config.toml
model = "image captioner"
cutout = 0.25
encoder_norm = "batchnorm"
encoder_depths = [2, 5, 5]
label_smoothing = 0.1
decoder_mlp_ratio = 3
nesterov = true
gradient_centralization = true
Rows from block 2 of the image encoder of a small image captioner, named by matrix and row number. Rows with one number belong to one channel. Each number is 500 + 25 x the weight over its row's rms, rounded and kept within 0 to 999. All counts start at 0. Numbers have three digits each. After the name is the row's rms in percent of the matrix's.
After each channel's rows are labels from the 100 images, of 14976, where the channel reaches its highest value: "peak on" is the class under the peak. Only what is clearly more common there than usual is listed. The data: made-up road signs on poles. In brackets: how many of the 100.
# convs1: 3x3 conv, stride 2 (encoder.blocks.2.convs.1.weight, 96x96x3x3, each kernel summed), inputs 0-95
# convs2: expand pointwise conv (encoder.blocks.2.convs.2.weight, 384x96x1x1, transposed), outputs 0-76

convs1.49 074:500500500500499500500502500501500500519500500499469500500499549477500506483548499500500500500477501500500499500500503500499501500500500500501500500500501500501699500501500500500500500499500500499501493500495507499563500541563501500500500500499502500500499500500500499500554500522500501500
convs2.49 053:684582500500499500500500497500500500500500500503495359505500451500500506504586500500500500500500501496431500500492500500500493500498501491500487504500500500529501500500559500500500503500500452498500500500453500500500500505500499500
peak on: face (95)

convs1.50 091:500500500500500500501450500501500499493500500480506500500499471503500502593532500501500500500523500501501500500500500500500499500500500499500500500500501500500572500501499500501500499500500500500501511501500500500524500546511500501501500500497690500500501500499500500502530514519499487500
convs2.50 048:507474500500504500500500506500500500500500500515503502500490444500500505492478500500499500500500479502469500500476500500500501500504500509500466524500500500542503500500507500500500498500500523496500500500591500500499500497500499500
peak on: symbol (47)

convs1.63 123:499500500500500500500500500500500500505500501503555500500500460480500331510641500500500499500545500499500500500500500500500499500500501500500500500500500499500511501500500500501500500501500500500501505499482499500521500493502500500500500500499466500500500500501500499500464513472500506500
convs2.63 043:387765504500501500500500462500500500500500499482506500500502492500500526500521500500501500500500488495551500500496500500500505500500500588500471501500500500530501500500528500500500500500500505478500500500455500500500500558500500500
peak on: face (69)

convs1.66 123:500500500500500500500528500500500500472500501534504500500500550487500519567483500500500500500510500500501500500500505500500499500500500500500500500500500500500474499500500500500500500499500500500500494500496498500506500712494500500500500500500526501500500500500500499500495499448500513500
convs2.66 100:496665500500501500500500533500500500500500500500500476500504494500500501500498500500500500500500500490553500500504500500500501500499500520500601498500500500502474500500500500500500500500500520506500500500651500500500500487500502500
peak on: rim (25)

convs1.31 065:500500500500501501500539500500501500470499505445439500499500434431500531492442500500501501500506500501500499501500479500501500501500499499501501500500500501501533502500500501501500500501499500500500491502505501500487500455481500500499500500500671501500500500500500499500444499477500508500
convs2.31 039:475687495500496500505500499500500500500500501505501510500500500500500328505505500500500500500500501496591500500488500500500500500498500397500533413500500500578513500500532500500500500500500514483500500500497500500500500484500500500
peak on: rim (33)

convs1.88 114:500500500500500500500492500500500500512500500448487500500500541504500502658470500500500500500504500500500500500500500500500501500500500500500500500500500500500496500500500500500500500500500500500500493500500500500520500502500500500500500500500513500500500500500500500500332496490500518500
convs2.88 167:497513500500500500500500541500500500500500500499501518500500497500500500505501500500500500500500500498503500500500500500500500500500500497500502497500500500477508500500499500500500500500500503500500500500531500500500500497500501500
peak on: rim (32); symbol (25)

convs1.91 162:500500500500500500500486500500500500529500500538501500500500479519500487680495500500500500500507500500500500500500500500500499500500500500500500500500500500500507500500500500500500500500500500500500523500500496500467500476505500500500500500500480500500500500500500500500451500481500637500
convs2.91 158:509495500500502500500500427500500500500500500500499503502500499500500520499498500500501500500500500500498500500506500500500500500500500499500502510500500500458500500500500500500500500500500498500500500500498500500500500496500500500
peak on: rim (48)

convs1.46 047:500500501501501501500396501501500500468501500468605501499500492532500549465492500500501500500485500500500500501501499500500498500499500499501501500499500501500464499500499500499500500500499500500501566499495472500538500529465500500501501500501639500500500499500500501500515513502501537501
convs2.46 037:456433506500502500500500489500500500500500489496470465500506560500500362682483500500500500500500500506483500500475500500500500500499500468500501489500500500519491500500454500500500492500500478499500500500517500500500500480500501500
peak on: face (85)

convs1.30 174:500500500500500500500496500500500500512500500511499500500500490545500488459511500500500500500486500500500500500500500500500500500500500500500500500500500500500504500500500500500500500500500500500500425500500499500515500504488500500500500500500524500500500500500500500500718498497500463500
convs2.30 153:499496500500500500500500450500500500500500500500501489499503504500500504504500500500501500500500499500501500500504500500500500500500500487500494499500500500500501500500501500500500500500500490500500500500500500500500500501500501500
peak on: rim (35); symbol (34)

convs1.14 036:499500500500499501500544501498500501438500506525566499502500385445500513364484502501500499498506498501497501491500501500499497500499500500501502499499497500500504502488499498501498500499503500499499490499522500499464500481525500500503500500488467499499498501500506499499558547443499474500
convs2.14 024:495441499500502500500500437500500500500500498504482491490493537500500507515526500500498500500500502500489500500576500500500505500499500473500548477500500500607461498500505500500500500499500534528500500500511500500500500510500500500
peak on: face (62)

convs1.40 222:500500500500500500500504500500500500471500500493525500500500488492500493494493500500500500500512500500500500500500500500500500500500500500500500500500500500500479500500500500500500500500500500500500510500500500500507500489505500500500500500500531500500500500500500500500736497496500475500
convs2.40 285:493507500500500500500500265500500500500500500500500504500500490500500500501500500500500500500500499500501500500505500500500500500500500504500489500500500500503500500500501500500500500500500501500500500500504500500500500500500500500
peak on: symbol (39)

convs1.74 174:500500500500500500500525500500500500514500500551505500500500487489500505735513500500500500500495500500500500500500500500499500500500500500500500500500500500500495500499500500500500500500500500500500483500500501500499500516517500500500500500500491500499500500500500500500490503499500505500
convs2.74 099:479505500500500500500500466500500500500500500499501526498500480500500497502501500500499500500500503501549500500509500500500500500500500561500489501500500500507505500500501500500500500500500500500500500500498500500500500505500500500
peak on: rim (46); symbol (28)

convs1.84 076:500501500500500500500539499499500500463498501453435499500500522480499460412526500500499501500507500501501500500500500500500498500500500501500500500501500500501588500500500500500501500500500500500500550501501495500464500504634500500500500499500515500500501500499500500500528502594500522500
convs2.84 069:548513502500501500500500474500500500500500500507502301499499476500500500504505500500501500500500498511504500500492500500500500500501501499500401486500500500500500500500502500500500500500500476502500500500512500500500500485500500500
peak on: face (95)

convs1.57 136:500500500500500500500471500500500500494500500461487501500500483556500497501537500500500500500510500500500500500500500500500500500500500500500500500500500500500496500500500500500500501500500500500500524500495502500496500724485500500501500500500473500500500500500500500500486503517500507500
convs2.57 085:499498500500500500500500452500500500500500500501501504501484519500500515499498500500500500500500501504533500500490500500500500500497500494500505501500500500495501500500500500500500499500500495499500500500529500500500500500500500500
peak on: face (50); rim (26)

convs1.23 102:499500500500500500500456501500500500521500500502513500500500546505500465527508500500500500500498499500503500499500499500500500500500500501500500500500500500500674500500500500500500500500501500500500463500508501500503500510637500500500501500500542499500499500500499500500489505523500506500
convs2.23 093:477467502500500500500500548500500500500500499500498495500496507500500470507497500500500500500500512502521500500514500500500500500500500510500181538500500500502500500500497500500500501500500515499500500500501500500500500506500500500
peak on: face (77)

convs1.51 118:500501500500500500500544500500500500496499500518486500500500478508500505482511500500500500500510500500500500500500500500500499500501500500501500500500500500501487499500500500500500500500499500500500472500501494500473500496490500500500500500500479500500500500500500500500481731501500486500
convs2.51 327:499501500500500500500500499500500500500500500500500504500501673500500500498500500500498500500500503500503500500498500500500493500500500499500499499500500500503500500500591500500500500500500728501500500500494500500500500385500484500
peak on: backdrop (99)

convs1.80 054:501500500500500500500507501500500501523500499455535500501499688453500494503525500501501500501492500500499499499499498500499499501500499499499501499499500500501612500500500500500500500499501500500501467501521512500520499523474500500499499500499492499501499500500500500501534506475500504500
convs2.80 040:472506500500498500500500446500500500500500497476516480499494527500500558468493500500499500500500498500567500500505500500500504500500501496500445512500500500501507500500492500500500500500500492500500500500519500500498500619500498500
peak on: face (50); symbol (42)

convs1.17 073:501500500500499501500570500500500501544500500531504500500501483682500514440555500500500499500499500500501501501500500500500501500500501500501500499501500500500499501503500500500500500500501501500497494500500503500467500450486500500500500500500482500500500500500501500500589511508500500500
convs2.17 058:550502500500500500500500479500500500500500500487497479501499482500500420500567500500502500500500496500519500500480500500500500500501500474500467497500500500501501500500497500500500500500500463491500500500513500500500500501500501500
peak on: face (80)

convs1.86 122:500500500500500500500487500500500500719500500520491500500500476465500499521510500500500500500464500500500500500500500500500500500500501500500500500500500500500441500501500500501500500500501500500500490500501501500488500455470500500500500500500515500500501500500500500500525498482500502500
convs2.86 115:382415500500499500500500497500500500500500500504499683500500491500500503506500500500500500500500501500499500500500500500500500500500500497500510502500500500480502501500503500500500501500500498500500500500490500500500500501500500500
peak on: face (55)

convs1.73 056:500500500501500500500410500500499501504500501561519501501499409449500477399469500500500499499494500500501499501500501500499501499500499501500500501501500501497457499500500500499500500501499500501500505499505508500522500589474500500500501500499572501500500500500500499500570512559499516501
convs2.73 070:520511500500500500500500451500500500500500500500499474500501493500500573538521500500499500500500501505485500500492500500500504500498500474500493500499500500500498500500503500500500500500500514501500500500511500500500500500500500500
peak on: rim (33)

convs1.27 075:499500500500501500500528500500500500478501500475587500500500441468500461403418500500500500500488499500500500499500500501500498500500501500501500500500499500500472501500500499500500500500500500500500470500500503499462500468534501500500500500500640500501500500501500500500528497450500483500
convs2.27 049:446414510500499500500500477500503500500500499484502508500499498500500427603510500500500500500500499501502500500522500500500500500500500467500481494500500500548609500500498500500500500500500498499500500500500500500493500519500500500
peak on: symbol (40); rim (25)

convs1.44 080:500501500500501500501548500500500500545500500435429500500500646557499497509499499500500500500496500500500500498499501500499501500500501501499500501499500500501494500500500501500499500500500500501501514499506499500429500378511500501499501500499469500500501500500499501500504501515500486499
convs2.44 086:500531500500500500500500502500500500500500499487502491500503502500500499434499500500502500500500499478550500500496500500500500500500500560500516515500500500498549500500500500500500498500500528499500500500496500500500500516500499500
peak on: symbol (47)

convs1.62 119:500499500500500500500494500500500500442500500491500500500500475471500487549541500500500500500513500500500500500500500500500500501500500500500500500500501500500493500500500500500500500500500500500500488500507498500482500723507500500500500500500493500500500500499500500500498501489500515500
convs2.62 104:493481500500500500500500505500500500500500500500500501500502488500500489493500500500500500500500500500503500500501500500500500500501500491500519505500500500406501500500500500500500500500500485498500500500505500500500500501500499500
peak on: rim (35)

convs1.78 092:501500499500500499500498500500500500556500500466530500500500520697500537469499499500500500500516500500499501500500501500499500500500500500500500499500500500498502500500500500499501500500500500500500523499501505500509500491562500500500501500500497500500500500500501500499587504478500517500
convs2.78 066:508479500500502500498500492500500500500500500497501488499499410500500501472497500500499500500500500499500500500485500500500501500500500516500499483500500500511541500500499500500500500500500485500500500500448500500500500506500501500
peak on: face (87)

convs1.42 143:500500500500500500500510500500500500718500500521471500500500526496500480499466500500500500500490500500501500500500500500500500500500500499500500500500500500500522500500500500500500500500500500500500486500500499499559500474499500500500500500500502500500500500500500500500459500453500497500
convs2.42 145:365499500500500500500500465500500500500500500500501612499500503500500500503500500500500500500500499500493500500499500500500500500500500472500499495500500500507498500500500500500500500500500475500500500500375500500500500499500500500
peak on: face (67); symbol (26)

convs1.75 166:500500500500499500500478500500500500496500500425500500500500515509500492718478500500500500500505500500499500500500500500500500500500499500500500500500500500500496500500500500500500500499500500500500445500490500500503500516511500500500500500500525500500500500500500500501490500476500521500
convs2.75 101:479502500500500500500500495500500500500500500500500529499500588500500518505498500500500500500500498500458500500498500500500500500500500487500572495500500500476500500500499500500500500500500500500500500500505500500500500501500498500
peak on: rim (91)

convs1.77 045:500500500500501500499493500500500499463501500479545499499499520593500517452469500500500501500532501499500500501500501499499501500499502497500499500500500500499475501500501499500502500500499500500502593501508502499514500466635501501499499499502553500500499500500501500500561481580500489499
convs2.77 043:530411495500498500500500488500500500500500501505498424499485526500500518501436500500501500500500500502513500500513500500500501500501499501500506530500500500476500500500499500500500500500500510501500500500510500500496500520500500500
peak on: face (90)